From a checkpoint of a small contrastive image-text model.
Model: 5.98M parameters, encoder arch mobilenet_v2, encoder norm batchnorm, encoder activation silu, encoder depths [3, 6, 3], encoder widths [16, 32, 64], text encoder width 320, text encoder layers 6, text encoder norm layernorm, text encoder num experts 4.
Training: adamw at rate 0.00099, batches of 512.
Data: trained on procedural textures in two colours, tilted and lit, 97500 training examples, 78.2 epochs.
Rows from block 8 of the image encoder of a small contrastive image-text model, named by matrix and row number. Rows with one number belong to one channel. Each number is 128 + 32 x the weight over its row's rms, rounded and kept within 0 to 255. All counts start at 0.
After each channel's rows are labels from the 100 images, of 14848, where the channel reaches its highest value: "responds to" is what is common among them. Only what is clearly more common there than usual is listed. The data: procedural textures in two colours, tilted and lit.
# convs0: expand pointwise conv (encoder.blocks.8.convs.0.weight, 128x32x1x1), inputs 0-31
# convs1: depthwise 5x5 conv (encoder.blocks.8.convs.1.weight, 128x1x5x5), a 5x5 kernel
# convs2: project pointwise conv (encoder.blocks.8.convs.2.weight, 32x128x1x1, transposed), outputs 0-31

convs0.51 [157 143 102 124 170 137 159 121  86 175 173 126 139 170  95 121 148 126 105 120 168 159 200 131 165 137 134  71  84 153 114  76]
convs1.51 [135 165 163 118 110 120 168 177 163 120 135 135 137 158 145 132 110  84  88  91  87  81  68  84  95]
convs2.51 [142 194 120 147 141 128  55 151 153  99  79 123  98  92 153 106 113 118 102 166 129 116 139 129 158 128 145 183 144  98  49 141]
responds to: yellow; ground colour: yellow; spotted

convs0.89 [167 121 108 166  93  86 135 141 114 105 168 179 132 103 126 124 161  73 150 114 102 135 117  67 154  58 125 100  89 184 122 110]
convs1.89 [111 133  94  69 129 122 141 100  92 172 124 134 171 143 119  77 130 172 141  46 101  98 133 110  99]
convs2.89 [139 174 138  83 137 123 104 154 110  97 114 150 100 136 142 145 145 164  28 100 166 128 151 109 117 125 125  79  83 132  67 154]
responds to: rays

convs0.62 [182 145  91  92 132 179 146 180 165 115 126 138  97 139  86 148  82 154 103 152  83 147 169 160  75 109 100 130 142 149 148  79]
convs1.62 [ 93  81  78 145 106 146 162 161 113 164 138 164 128 138 124 147 159 159  83 135  96  90  64  84 106]
convs2.62 [104 148  79  89 158 191  83 138 117  73 110 107  85 142 113 128 173 143 133 180 138 111 106 159 103  63 146 147  93 156 142 119]
responds to: red; ground colour: red; pattern colour: red

convs0.85 [175 169  70  69  96 111 144 169 118 141 109 153 103 171 107 135 155 134 194  98 180 116 159 156 132 113 141  88 116 107 147  99]
convs1.85 [125 138 137 133 117  96 119 114 130 153 116 102  92  84 141  99  64  54  96 119 128  49 117 130  94]
convs2.85 [ 68 108 125 159 171 185 131 161  91  92 173 145 105 106 156 122 112  72  74 127 112 144  93 112 126 125  90 100 113 159 161  83]
responds to: rays

convs0.28 [191  79 111 158 110 130 147 123 102  92 194 141 138 151 100 126 159 138 131 151  68 140 152 118 150  65 123 130 143 204 118 122]
convs1.28 [103  73  84 124 169 124  49 101 144 148 112 138 130 160 162 123 179 149 125  86 102 159 153 136  95]
convs2.28 [168 115 132 167 108 114  93 103  95 155 161 104 128 186 121 120  99 172 184 186 126  88 167 151 140 110  60 132 119 141 122  87]
responds to: seen at a slant

convs0.71 [126 133 114 160 216 138 123 159 138 102 136 170  75 170 101 149  83 134 139 148  98  88  68  96 111 167 122 149 149 129 171 121]
convs1.71 [117  99 120 154 138 157 101  94 154 119 121 107 164 165  73 138  85 158 191  80  84  84 153 146 109]
convs2.71 [138 180 114 127 128 198 162 126 162 117  91 155 141 133 112 132 165 102 135  87 213  99 137 108 186 105 150 154 123 159 144 164]
responds to: red; teal; pattern colour: red; ground colour: teal

convs0.68 [149  95 129 127  95 105 159 152  99 101 173  77 105 150 117 121  83 146 168 166  58 182 156 138 168 136 131 121 109 194 130 145]
convs1.68 [103 154 114 105 150 172 105 123 125 142 191 143 103  70  95  89  90 161 174 145 117  81 164 156 111]
convs2.68 [153 172 131 146  97 167  98 136 138 124  64 133 100 157 168 150 152 143 118 105  99  94 200 112 210  99 166 121 135 106 116 128]
responds to: purple

convs0.73 [128 123 145 166 124 155 149 139  72 180 146 137 132 132 149 121 131  37 149 121  83  66  81 118  95  85 133 172 125 104 133 103]
convs1.73 [115 146 149 114 109 120 120 119 177  84 177 132 119 188 127 120 152 117 187 118  84  67  97 109  81]
convs2.73 [149 130 139 202 118 157 160 107 124 142 149 108  75 144 172  91 115 108 160 157 124  91  68  78 163 166 154 137 134 141 154  75]
responds to: purple; ground colour: purple

convs0.35 [ 86 103  86 114  60  75 114 135 141  99  88 106 148 103 145 124 129 116 169 115 151 173 122 143 150 157 102 178 212 133 123 122]
convs1.35 [ 85  82  74  90  74 132 112  96  99  99  91  96 112 105 111 112  88  87  81  99 128 107 115 103 116]
convs2.35 [131 153 133 124  55 106 145  94  83  84 143 148 132 151 161 134 142 139  81 139 162 137 188 141 116 100 141 137  79 159 137 207]
responds to: red; pink

convs0.96 [102 139 140 207 156 136 134 191 123 171 125 140  73 110 127 166  86 122 164 129 160 153 111  91 137 153 110 163  83 159 106 172]
convs1.96 [112 152 138 139 130 100 173  55 164  97  85 164 126 158 125  96 155  80 132  89 104 161  89 119 163]
convs2.96 [ 65 154 148 110 187 144 129 176 150 150 172 128 169 109 150  86 139  85 117 111 127 107 103 133 107 155 126 150 118 100 199  73]
responds to: coarse scale; red

convs0.106 [ 79 140  95 148 120 129 152 116 154 179 164 122 132 124 134 131 162 162 168 204 143 132 109 139 119 106  51 148 145  77  98 175]
convs1.106 [110 158 140 119  84 108 175 165 155 123 142 178 168 173 134 149 175 192 183 127 127 103 140 146 115]
convs2.106 [101 147 182 123 142 161 118 112 138  70  97  87 120 113  54 150 190 127 123 103 105 172 169 155 156  72 149 116 145 140 111 136]
responds to: striped; black; ground colour: black

convs0.98 [111 150 140 158 165 119 154 145  77 215 103  83 165 136 102 137  66 112 151 133 157  78 117 132 153 132 128 129 123  71  89 130]
convs1.98 [121  97  82 119 123 107  82  70 160 129 132  85 158 158 157 110 133 176 166 180 148 121 186 117 137]
convs2.98 [132 113 155  97 112 129 108 115  97  81 169 123 111 168 104 145 186 145 137 155 118 141 102 156 105  62 127 107  97 226 116 115]
responds to: striped; spiral

convs0.50 [157 141 103 133  73 118 160 133 123 205 163  75 122 134  91  87 139 101 146 136 113  66 129 162 117 119 101 150 138 172 123 190]
convs1.50 [152 126 181 163 130 153  69 120 125 115 114  92  87  92  99 100 175 142  84 128 200 124 150 114 147]
convs2.50 [ 93 116 163 172 138 149 184 105 123  60 160 156 121 106 105 154 154 106  74 110 137 131 167  75 147 129 132 144 170 113 131  62]
responds to: red; cloudy

convs0.64 [ 86 143 108 144 169 137 102 189 159 187  90 168 105 114 166  97 127 150 123 102 176  71  96 116 163 164 137 123  82 120 107 137]
convs1.64 [171 132 158 164 151 147 135 159 138 123 124 182 206 209 103 114 156 139 115 163 130 121 138 147 112]
convs2.64 [113 100  85 109 100 139 110 105 109 161 161 141 174 129 114  93  93  61 160 190 187 120 109 121 114 166 149 154 155  80 165 128]
responds to: coarse scale; rings; spiral

convs0.105 [145 153 132 116  97  83 143 128 133  88 145 100 164 124 127  95 129  75  84  84 130 178 132 114 165 133 166 123  89 217 160 106]
convs1.105 [140 125 149 165 144 130 114 103 131 189 151  96  89  56 145 109  73 103  66  97 161 123 117 116 136]
convs2.105 [ 72  90 162 135  81 157 104  73 104 181 103 134 154 159 147 157 144 109 186 187 155  96 123 138 119 147  83 108  99 118 144 139]
responds to: rays; yellow; ground colour: yellow

convs0.12 [102 126 125 116  94 150 142 131 180  91 132 111 120 109 126 172 163 165 135 152 182 122  89 153 101 167 172 205 160  68 115 119]
convs1.12 [178 125 208 142 148 168 108 157 132 153 152  92 140  83 148 158 149 112 183  94 140 155 154  99 123]
convs2.12 [ 60 173 119 154 145 110 168 106  82 129 150 151 124 159 162 114 174 105 114 119 143 183 172 124 116  97 118 109 172 192 152 156]
responds to: teal; blue; orange; ground colour: blue

convs0.66 [ 94 226 156 115 179 102 143 182 129 130  85 145  97 127 167  81 132 126 110 139  87 127 115 106 116 166 118 104 126 120 120  78]
convs1.66 [118 188 117 143 152 133 164 113 136 130 111 181  87 165 128 146 181 182 174 115 123 191 148 143 142]
convs2.66 [137 157 115 145 133 129 149 169 185 103 114  99 110  80 147  97  84 101 129 137 158 136 101  95  91 176 116 191 194 110  82 142]
responds to: coarse scale; veined

convs0.60 [145 134 114 133  79 110 118 129 145 141  94 133 100 126 161 196 160 137 222 163 154  86 103 139 121 105 105 184 105  83 127 142]
convs1.60 [140 160 114 141 134 168 137 131 171 173 194 172 106 107 155 170 128 157 145 177 165 123 187 146 135]
convs2.60 [121 156 192 117 107  95 181 145 127 131 131 123 126 154 116  38 153 103  80 112 120 176 168 139 166 124 116 127 171 147 103 169]
responds to: pattern colour: yellow; ground colour: blue; ground colour: teal

convs0.24 [110 136 101 141  79  94 159 111 175 145 120 130 156  70 112 155  75 106 128 142 126 142 100 155 148 103 111  68  94  78 117 201]
convs1.24 [117 124 143 144 114 107 138 169 151  74 144 105 172 118  66 152  98 143 124  67 139  93  99 173  75]
convs2.24 [ 84 155 137 172 194 173 125 133  85 118  75 150 157 114  90 128  91 158 141 108 131 135 137 116 111 148 196 155 106  83 158  91]
responds to: red; rings; ground colour: red

convs0.113 [183 114 135 116  88  66 122 164 110  78 105  91 156 108 108 100 125 135 129 144 100 133 157 143 143  58 121  58 143 115 158  83]
convs1.113 [159 175 156 103 115 138 179 118  96 115 185 101  72 133 128  85  97 107  62 113 148 134 149 158 116]
convs2.113 [100 158  78 101 108  84 115  89  78 205 160 152 117 181 141 138 121 157 162 151 135  66 115 157 111 142 125 134 135 158 101 157]
responds to: rings; teal

convs0.117 [121 128 162 141 152 174 139 136 167 166 132 122 147 115 110  94 145 215  58 157 147 132  81 144 133 116 167 160 116 122  93 181]
convs1.117 [122  97 123 114  77 129 187 135 141 126 169 225 140 189 166 128 120 118 125 120 128 133 133 133  92]
convs2.117 [102 114 145 200 121 172 120 124  84  86 133 118 120  79 160 148 111  59  75 115 147 141 105 136 157  92 143 136 153 122 167 181]
responds to: rings; white; pattern colour: white

convs0.70 [ 87 145 157 112 106 122 104 177 116 166 130  86 126 138 106  55 149  82  99 128 168 145 108  81 118 158 160  80 118 152  87 176]
convs1.70 [ 94 111 161 107 153 150 184  85 123 136 135  90 133 163 136 143 202 109 160  85 151  83  88 142 107]
convs2.70 [ 88  96  97 152  94  60 176 127 144 120 131 112 156  80 131 126 163  84 123  97 158 175 123  94 174 117 113 134 150  82 160 177]
responds to: rings

convs0.59 [152  74 133 108 153  85 131 118 110 131 172 143 105 115 143  89 158 116 104 153  94 204 109 125 160  81 147  92 130 186 159  77]
convs1.59 [176 134 199 154 148 194 135 160 108  92 122 166  89  95  97 116 132  95  94 105 108 117  91 130 115]
convs2.59 [170 124  79 169 149  97 164 129 174  89 153  60 125  95 101  95 145 105 155 164 185  98 164 146  88 148  99 114 146 142 126 146]
responds to: rays

convs0.40 [ 74 137 110 153 107  66 148 113 150 133  76 110  83 163 137  86 105 107 104 175 163 163  95 140 174  72 114 162 107 153 115 136]
convs1.40 [128 113 103 135  99  93  96 112 151 139 139 160 128  68  76  83  77 112 151 180 138 121 110  77  83]
convs2.40 [154  80 134 174  70 121  59  73 104 118 163  80 145 121 124 115 121 134 115 156  88 142 101 100 176 187 123 118 124 145 139  97]
responds to: coarse scale; red; ground colour: red

convs0.33 [ 83 124 159 128  64 116 134 174 141 154 169 186 168 141 154 132 147 132 172 156 114 118 141  51 127  99 125  96 130 170 140  86]
convs1.33 [122 169  80 101 165  86 127 156 146  92 172  86 167 101 147  96 145 104  70 139 146 133 144 182 133]
convs2.33 [ 44 106 134  81 137 135 120  68 189 108 126 112 170  74 127 116 113  98 114 126 179 138  88 119  78 129 134 132 118 167 139 140]
responds to: coarse scale; honeycomb

convs0.27 [104 112 110 143  92 141 134 148 109 184 104 190 111 111 135 130  93  99 110  79 129 176 138  68  97 172 163 123  79 172 131  88]
convs1.27 [145 163 150 158 125 170 162  88  91  98 143 111  54 145 156  97 140  67 133 170 148 115 128 127 167]
convs2.27 [165 125  81 142 135 129  76 150 153  81  97  88  86 125 166 103 116 158 179 200 161  93 141 137  95  95  88 120 130 126 123  94]
responds to: yellow; veined; ground colour: yellow

convs0.80 [ 65 132 124 126  89 165 155 144 142 183  78  73 123 141 151  59 148 138 116 152 102 155  95 156 156 109 141 134 143 174 108 173]
convs1.80 [102 105  99 221 180 121 145 166  95  97 168 127 135 128 159 117 129 115 188 147 142 111 140 156 124]
convs2.80 [ 79 116 141  87 150 171 170 187  74  89 125 138 157 116 128 122 155  72 111 109  65 114 105 152 160 107 149  91  98 129 155 105]
responds to: rings